{"batch_size": 256, "final_lr_fraction": 0.01, "weight_decay": 0.07}
Rows from block 3 of a small image embedding model, named by matrix and row number. Rows with one number belong to one channel. Each number is 128 + 32 x the weight over its row's rms, rounded and kept within 0 to 255. All counts start at 0. Numbers have three digits each.
After each channel's rows are labels from the 100 images, of 14848, where the channel reaches its highest value: "responds to" is what is common among them. Only what is clearly more common there than usual is listed. The data: made-up ball-and-stick molecule models.
# convs1: 3x3 conv (model.blocks.3.convs.1.weight, 128x128x3x3, each kernel summed), inputs 0-127
# convs2: expand pointwise conv (model.blocks.3.convs.2.weight, 512x128x1x1, transposed), outputs 0-85

convs1.50:083088115136114103139115198184113104129133156118082101154150212157143154122122121147129140124128086074094032069114182043105094092089097163122105123026105148119147158153113087076136138065215110132139141117103119184120150126142134135063114075126143107151067112194121136138138132138124083127117111123123125149131124159144100122135167146131151130132137132128079186135133123133119118126098
convs2.50:107186129145126175108112137094144141069188142153151139101104102126149120126162103106118108142138128133127153167135107081129112208142181100142112153167059148097134148152151195086121145140101172162160200126106180166148167129136120137163130118126125143113177125
responds to: balls: eleven; balls: twelve

convs1.35:118095128139145107143107255152139144133087118134083119134118150135121102097133152056126127125186126200122154147058107154132125177138145140165157147151111078066083139110137129111068220148157149114156137133139091216107113147122228144140117106112160150092131072138133133127133139120140161108126191123102127164123139150132153124157182118129050137133137129103134081147128087107139130132118
convs2.35:148116151112130082145095109152124083143117117121134103144176143069117131090066104132154121175143139128113095136120110150099111124048119123097105100130142147168057110160095147077156141119109135148207100098091097125112136137097089155136079088135109175108155126
responds to: balls: three; small balls on sticks

convs1.54:110143094152135102099126219113122087134128175109130106119139197126157137135127138159123123130128094075060021111167077108081131066108138188129151170144101180123136097121081109154163114123102151121106124128135165122100096126129101137129160098138148198123172105163167156148143135169132137106134115182055141200099127106096091122116171126129180134138124137088072196182129116149138148158097
convs2.54:112119124083115083115102213168147096127216157148106152097165146085151118131096150090106115112115143111113116120192108132094146142175124107112133115166149153169065138125182121139092158178189076128087140148157184120107150152192085146114202146172145177160108110
responds to: branched; balls: twelve

convs1.42:122122112131158076107158150099130120131113046166118142088126135175130134126148172114136158128123202143106192161139080158155206142131111171132197101150147158179183158151167137182143061116097151101118135133097092051132152130092077093149149127138167159117144170034150096115124137132185164136099124108160140138131131146180202099154120122123123143131135096141163121094113119138133128173195
convs2.42:142131132062125075138072154136087129192107100130174138077168055159115186139184123097164101165142107173113157095187127131206097130189177135102129146135168146142144187117119021101096194132120109077112104133170158099152111095159145116103146155126121086057061098
responds to: balls and sticks; balls: three

convs1.9:137069151106138131183118116111135153136117105137111200145137119127114135038163120165110127127169176172147135101145138121098151096084120089142094116057115071152114162137227122113217131107170119165165106130130086185225144177146151131158095161091094082162107116103085134162111116070077083092139151079150107136139129111133121133125124155119114134134115123108158184126140130154115123078153
convs2.9:155112126121095057134119169162113141102131134102114101111122133133125189125152164102152114099145158121190160109135153115128042157072140102125142146163126169133115100156082131159143071158148104129117084136114119150112125176054111096127092136069081172105150134
responds to: balls: three; balls and sticks

convs1.84:125132112090144191105102140138095099120142175110158187154118173122094125098175111173133104124113095045100097088123119125051099119085186166117073117129157057190101186135148125125095145120112127160152153135195194187059134130150107192129150145149118127122141131157149173189131142095128121089122123081103122105144141112124136175138138097131173115130130147085090205112094108151118101106094
convs2.84:094129107123176116157116147097110117106065092156112168148113158083211140155121142161138105138106103195125162158090128141192136114124095164077143127170138079118166173113130069145104070140120152140101106128167160149190149152196044121090136092141111137186164119
responds to: balls: twelve

convs1.21:129149090164149126107175159125132092126179048085125160167119149217118173143141113093140122133130124032103184066130183112178122180118154084132107138133116181107163072163146128179149122122137142128100151127046116134107077163139135171127106147112150143156168070091159152094134116198165139100113103159180135176104131160160192118142129162123118117128134126126122132115119128141138126201148
convs2.21:118157195160110106170135180096127120149115099156090111129113145144175140118076182109142124108149139090096114122164158103133171155079128124155132140159134102109112137148058224173093133149133127166144150126153127129148104111122041153151107103131169107162102126
responds to: balls and sticks; balls: five

convs1.62:135166113101123175103163144120124114135158113123155117111134119103097080101087126109122117135093128035125168073227135174120152138063230147166098153168135096142098072147114184162000140138095122145141108126120117141077154110142132157130159126131125107092123128110137097113132133106167154132077158074142114129139125076091086131100106114133103115127125107164160099111108126151134096077138
convs2.62:065168146088146112137177119138145181096097100126120109113084131120205096070174100159086170178139128131091122115122136071165146148134195189180094112144139183156090125110110092120124154132158136113167150182164079115105133184195112182162230106168094092099108120
responds to: small balls on sticks

convs1.5:098155139128074125179136153117125168121061145062116094153120128149182115076097115074127112129156122142057152134098206120091122152113120124101133057116149073098090155100072091119197206136186092135189117134072076181137134140100201094075133153131128102123083087138082136118120134153098150133156114126128132127112127114140101141120183170135102129133145133154145140168121120086133082117080
convs2.5:190142096171145168145067161139095131162152134174033178158215143133134110159149095113111124134135099135147157087117082171152149079103133081147146121180186126141084130147091046138095163199164144124096107110162125102101160116094086110155102113101062086062130133
responds to: small balls on sticks; balls: twelve

convs1.106:163158147163170156118113139114144100128183163064091101109121164123125126100127120152141125140078130078042067095137105138195130135030058079160125098199160190154137132117153152182208135125065163145100117132098163066178102073133127130135097149130152109110148117086100158094132126127088129086130152137121126117106122096117137167132169156118163127135116115116138200116144111116134136168148
convs2.106:059169093139098111076143105124129139128152134149150109134118106094089136132120133122090129114114135094122124052225136119050124093237144110166137120110109137056100125085104098089109116152113136124106114126114137095064153082173113157099151115077135143124062161
responds to: balls: six

convs1.13:168083146111086136149148136133121145128087148121191096125142132032171183221088152154131147121115146149157125092115210052119129110098155116111153154132171111142133180165129099100201110116182149095130131118099140162176110154158091132093090140137126126141095166153104123142135123061171134114123120164122153144109128069046086184151080084128147149132128125120118146177129155126120127062140
convs2.13:125126128136118169141130111198059078100159150178138204115114110192154132126087110114178102125099134126161146120119109104135079149122081173124113097159183200069183171131119182133134158058143132144117177125127125114150147096124132149125136111117118099119125175
responds to: balls: twelve

convs1.75:092138111153113139143132206134123135122164172127116113127124204136092102185079133107124152131121113064043153089085006084147116131062098096150113137217142103141080158114097160166135187164131163123139130127108164162090134165136146160134138148140162182172205112126138170132124141101129134176102160135118147121117123155122127155157141120127191132125123123116162160132134103160139137186117
convs2.75:069152146153177171051132122101094121156147156148124121091097182167166132103121126072139142102100140135074119135130112135121085158096150137139084093124119118187194103135131220123134092144121148166103121140113164160116192096167149080108081127160213105123140117
responds to: branched; balls: twelve; balls: eleven

convs1.119:071117075125162095093123187110135092125114098145149096095133150127141109098126120098116133129139142166188097140089145134101166110045189177095212151179123129226099175130209158129248118131137145165103126123170156174151118144160132104120165145135145093075142169166088129136135116130101100169155155087142132159121127138143149134147126128117111146128134135159148089104126066134122118092156
convs2.119:172132089122141089087142165105156126154147130149108123135168145070101127146144128127104157155135163109118115111137147076103187158133068134125134168127099103113113106172145190158152089136081099101173114136091136121150137161073100086155102157115157103117119112
responds to: balls: three; space-filling

convs1.52:097117138166128109128110129104152059127116093127117094074128161143087148120114119069135123125086192126137118148096088092152120112169028118154092110119131100082084109182117128215033135159110204134129139122066154047112118163109149177134073132116171165142191102143138184161113119107125105151152101139115134156111129160123123129148172144126122126132124121121077182086134085136141153151100
convs2.52:098117138129115199103119170145185122100129122101174111130093106184079122174102143119167119102116127089115148125172159100173138184112118157134162137118096090072144087143202126135123106137200072173121063096148148118082122133082125137130099092150097128116194127
responds to: branched; space-filling; balls: twelve

convs1.33:097115141119122124184129045128133195122136126077107152125135111176147104173117133144138149125133193207134214123203168083104135141220117120085158106092104153119157138124109092074089125111128078118151116116090103083102109109082153105129149095155132121172129161113115107095129132150119097090125129160168132125084124200147131077126173153132160130120168142150184080186140137124126136194144
convs2.33:166127120161087099152122124102109137151061158151079159117179132114175083133129101144119128137102102126159116189129159144150178090083102119113096152117125147101124118176108088091146141127091143100131149225190149072156122109119165099148073126160140075058125105
responds to: small balls on sticks; balls: three

convs1.56:122109091138161109080120114128131111125131126131075095086124137087104112114097108073129104134124242196171180155170214144146206147122164156161173105121159127119113109122108144097166147121190113137123119130077128127086118104132164132102122127112123093125121088155063155174126138140044091136108107141065125114129126083090091174120085094124083121136140106111097165130122102139130122037104
convs2.56:140177084097137188090091095142168146119002162085220131095137092165120136056142108133158127131128173111102144130077130106117099134134179190114155129155137133198110137114098255111158173114138108206107154120193130099160159153165140133153121113062135183170159144
responds to: space-filling; balls: three

convs1.120:094090138138087130141172030148097106125122170147100145108113083140129202148147163121126158126129152179215190121137118105112167147124178134102151161149086154120146121184060125125043122086108151109131155128146137051076123127113103087134158103134130144154170116144132120150127128128125102084149102118176129136131131181128187142123132045119068154132103090079173098106099169137125134168163
convs2.120:157071146125167177135166103137129134119152105094160135181085075113109133134138140144101107119087140093086170146073125104117106124183078101096137146105096096164183117131207138133081160194117117100145134173133118120198143203170126124128167109137151154163170134
responds to: small balls on sticks; balls: three

convs1.60:163140146132129117157142132156115145122130108184143128143127084096153202154107136128131110122134065015103138034106111088163083135159112142117105140075138154124175112197071137143046127140132123156157119130116114120071123158101130161136092137134126120181138169212163086162129120190181153191116122090152125152163126100097110145116080130126135135136136142195080162141149153150140146101120
convs2.60:184144160123127139136124099140110119133070083106065174068167086081115158180091056141141136106126098129166169193176156157113142207131144129084124179141126103111133139117207189142139152070147184157126137238131173100165166167165125083111088123137168116127172118
responds to: branched; yellow ball; balls: twelve; balls: eleven

convs1.12:095064129173172087166145124176137156138056143100077113119133111099151095182098128077134143116129106156127076081100208123168093120140127097155176116107063195130199095075077114075102178145193125114135123126089074162050110150129144089126130136116090097156136089158120151141128138178113138101076134192092139148129114141114133119137103137126088135134146124124120080172141104133136102169122
convs2.12:170156109166117173117095114157096135182165160179170176108129123049115127101121120106088129123136106111089141160157138093150183081203174121175113104119150070100171181096202086164128068157123175149109104156096153149140164109137107107152158134167163090108116115
responds to: green ball; balls: twelve; balls: eleven

convs1.24:090156128141128111094143237135104083120148075163157102147140215140117155122123123166132156126114077112102087073110115179081111107053124119146066153163157116192101119119135141167156093127156148180115147128133129154125157185140105108132145095143165154121153172156157111173123141149201235154069127103163110153136125122146125148130124128137158125128131142177167177086120118179138122143155
convs2.24:164154170079189093122161202103107175118137073096132152145100131114184104144105096152124093161120111112074169112139108113109103143115074088180145135140105127182073104147118188115093109101174150158147077180116097144152103172106126133130127130184084159178142126
responds to: branched; balls and sticks; balls: seven

convs1.20:129171140154109189102108097151134094137125112191077163185114094162130152204139152074119176134130169134173134133136146065116220112150117181128146093121118088113104088111067100065043151109131112105135105120108139141024138109085170148111083139140143126095124080159109145138128126091123138114164133161130152145153137016114107161152157125130127118134115133129123124080136125146131112094114
convs2.20:125113102085164163059049132101161150167074148118046092148098149096161134151120090101095163120088143133143102133176136126155150075144113181112200143115094094165171139105101113065134108128191117127091098107100117141144137143175022103148118134150071172139092081
responds to: balls: three

convs1.117:083088096149126062060100255128139093123095132168100087126126153149120116119117131081141149126122161190168216142125170140110163165132200173123202107183100107133107105122140175095133136142089130088096133129107106180134144131160144179135143112128167115096145088076085159089122131137122133114109179163115120142139126132112119076161184121124085129131125131137133074135114104124120148156119
convs2.117:114109040135120171081134081103141107079040106117090103154157134179125141074139109088147137149086109115130088104205129173146131124166160126067128122098095175115152097135144117131185182158114164124147072107171141149149110169135215154123152118135090206141202150
responds to: small balls on sticks; balls: three; balls: four

convs1.29:169139141088158078168125102097138170134106139209104080113126097123162118131126105072126119134126135226195183175149179119111122139175188111126154130150106113139145132146243125133161123137136162055128130123146064140207142136133101097089114140135160075147088172122122100125127134090140121114146101154111140172114128154097134097143093132132103143129118145122067037147111135108127114088112
convs2.29:154156067096117137157128108135104116096114154115160136125119063120118172093122105136133122069116152148148105150144102094200071155171085161091211156118133145128194110096101118098100133127173091108135183028162127113041127135078145120142130117113118171109067178
responds to: space-filling; balls: three

convs1.86:169150107106133158154066137143132168126197088094074140195123146172155118036163136172136117118109164156147171148136106182141132189160165128189099109147134063101075072120080158131043075110074126096146127121175151147080126131145096143169113145136137143094142069129125121149135125103139143105146159100131122067124130119136160088124146093128093101136110120093137075073138072140110099104120
convs2.86:180084115082134076079101162183139109160034169075133170071118069080131190110193133110118151171139163105128109181080179107182129105125114210148138135132100138171118144150135080177176115154098094116115123107157148105122081160094171118097170108136150115095175143
responds to: small balls on sticks; balls: three

convs1.57:112068095147095169090144160212122078135124144127157148103126119080124135250145132163126141132139116090094096072154125063146124125078110085076176092072138191139158084134126115093137127137161164131105154121113127092143121118093110154092141083160133154144136141138091181123129136137130151139146108231115180140133124137124094123158208116123134136136133135125069128194119102165131138095093
convs2.57:123188140106131162064105161142179154126173114130136124104122122092146134116108104109124113117144143142144145157148131190112121120117116075096196110097143074134139161127063114131135175140049161170047129148152084125106176187074187093140104108105105089122073190
responds to: branched; balls: twelve; balls: eleven

convs1.17:113059118137086107089141184126112069122134088069197140108116169158115153204111150165125148133132183116103104090156172126173180113101146134107145153134161183190103132177093133123132128143162142213128124124093157129048095139096108137131132116138170087143148140150118143149136138105115140106110118195095153155120124113080129164136146069128151128134138122093113209135112100126138130021100
convs2.17:141113084113070163100080119039192137163073130135094056099151152091176135132116128137136154114132160102144127067085171115137204117160126097095163109158112162106113120128139255174116145132123172087158133017107109145177171121148100116073127113137121032111092092
responds to: green ball; balls: twelve

convs1.111:107134136142131088083150030127147165118113126092087094178124091121136139129099129111129145116113083213143080120078212157089104118177148081150165119167112142155116106113181119077101097126064168102109123133108101154169097149184085097135089143157127135084096107100122118119141124052114142074139081203141138153093134135120126091141087147128165131137135134061147063110153096119129155133093
convs2.111:162138071106142091083127039089179164147065138117197102121110139138167138104126106138181135154086160092129085213130134100071119130147145166064086074099056170126075092196108193117153165197199094159133147133170162136109132157120112120160067126097104126156038096
responds to: space-filling; balls: five; balls: six

convs1.38:110156129126088115102094221122117113136124083092192140096120170182133143087110138182143135125164172169202158126120174125068154138068191168111136096121133119122089192144139102117188135117092107205129134128141154108166178129141142097125142132147171119142143220120128090151123122218151156164118125056146101094125128161151136161125111173135151130132137108169148126063138130140124122131103
convs2.38:093124129135159146148048118104111119142151138103095132111078123115173154099137117077132172138111118086140163124152117109180137067131132163112131140147147057140114111105158124163109130166117153094097109126148120128007158116113111057119121128159117116141081183
responds to: balls: three; small balls on sticks

convs1.77:127115114135115121142105104111129118133140174086126107119130159150111118160137129098122133119080149177082129173195193188130131154138125087143176090104106214089144100074167095128183111136121129077135133120083084092200089131125143128095117090134122148141156060093105162135128136165082056067131105188075141117101121137080100095080208176137159111127116162068102132087124106120128127115109
convs2.77:130046134106153139175107108098161118141128121140157098104135085132141130117130091113121115083162123109169104132187167165113068087065128188079168145138177158123101138195116067116159134116085204101140144138201108109206056126144162091154158111122215109137115163
responds to: balls: ten

convs1.96:134129111139150141074100160138134124134130154165172135093105168150104081188150108113115108132108062099082119100060029119108155124098088133158160109190133143158098146106105165161152172142061121124103102120121132121077145049115100108145120132149170163030178120049148159104130127160128139220165149170104133137134123115129125127108150083127170121122129134133175099131135108069116153123124
convs2.96:196166151134112187088056156168138157106046121070202153139070096134065159142153080143101118126116085102146094120181080176125104137088157138142130090106134126152127135128096151107119170074117141120170150135129158146151152142079140130155142134163168139139110063
responds to: branched

convs1.110:108136116129120168086094085137139108116169220122139103098152119110087109092173115156128110130109097035085077138091067106071067111064050082115090103159127107156114158107153144114197169116126132189114132135156171145140115088182107136112149081107160183087137183109134181121132128153088120094128127112083126104123133098157094166096189122139176129130116130107115113182108111132129132131108
convs2.110:108175155188090198181142143182135122149211139087145110107095151178097100145111194095198108130122087129125112110145147093107122097136132149108071150131185132140155146134139090149163129143170206153134085141118147133215120138113150155137079116145158140127142108
responds to: branched; balls: twelve

convs1.28:129105101105056156116131081114136118119117197114175132101133130122102214079126134127126122130097133143183080197255193146182117114126142144130120190109128112078100135181083097109131120105165134114125132125187153142141137095154111122136138140119111151104140086176114175159127138109075118048114091171121146088145137124117153096130137094138137132130129149113118137194124127144136141100118
convs2.28:164142100144137147133112132142136142108084132096136110132111121102109108079154115119066130118137120141160142150126121204108082187111156162086124163152191148106129094087155042131159125192172137154128167101152127150129113099146153133142100123104123115103099136
responds to: balls: twelve

convs1.59:141125096103133095107105142109094142141149084154097140111139162111133140114130141151119111120130135096010165082215048094091162125116102143187147080165120083132110107141146142126100127177034107094147135124088099095143091096132148176070129091134124165095099091032146146109136149115154185156114145121100109132118117110088104118090160171118171146131142157157114054095144123125111107127104
convs2.59:147089081112137118062129138143109116148147108168179129122100087168151132071140100090105098144144140149131125191154122152073181125118106156091162126090119148096050151135143118101133112159077071106127159103087111127143170109155026129107115120137080105162164190
responds to: dark backdrop

convs1.45:172142177132114169174095141135135182133182120139079136165137138198160122111164150178139159134142201159167151204166144138113210140245163145120138086086119054126062128104151119136131099115127110119120128136121148095146148071145147152131179117124102110148095135108086127140121126034056079084137180089107120126159124142166113138136148144128129121133125142169136140138139153124127119123124
convs2.45:126201126158147079119116114130129100118145126112096142102153124167140137112156101154105171105106131107096163092199151088104132097137121121120111162157097110090107098112151182107138236149102155168139156169122125138122118202094144087105086105128029120090068177
responds to: balls: three

convs1.19:120113099153123140119102031113131117133150108178116217142141076165115131099153140151131123135127192163112175140113134139064079139098121105090171150097106050068120081095159109104071174119130134109118124126137148085144108111100159180110171071101182173077184065108162096110123125115160155101145130110140123123156134178189152085108180151125139141130134131109122070132122172122131121182155
convs2.19:153168134136147115157116149073145146138052105100118136072146132180119128152096146167132121119143111121196175177136102152109201096050146015129162133153168112149126092129082075103133111141124149117114061055131105119050152144078005144097147157174155123094149086
responds to: small balls on sticks; balls: four

convs1.107:134171120112138170104106077136148183122144118104189130123123176158107088083153123174106116122116028057069100094168078090125105126007072082129125119151129172154114100118085148136152112146095115194133144125124136106081095088119090097139095129144099103052127101128160128130126147201108090143144151119129132075143135099151119167126173115138151115140128154173144140092121104097121131095152
convs2.107:144124076140156113150095115149172121168092109184121102123189064093088129137105121134120107095187113102195130096152153108091136092080075137100095105145138111079104135102148090152148169061051117103149090134189138111148180081150186089105140195141173175136105124
responds to: space-filling; balls: twelve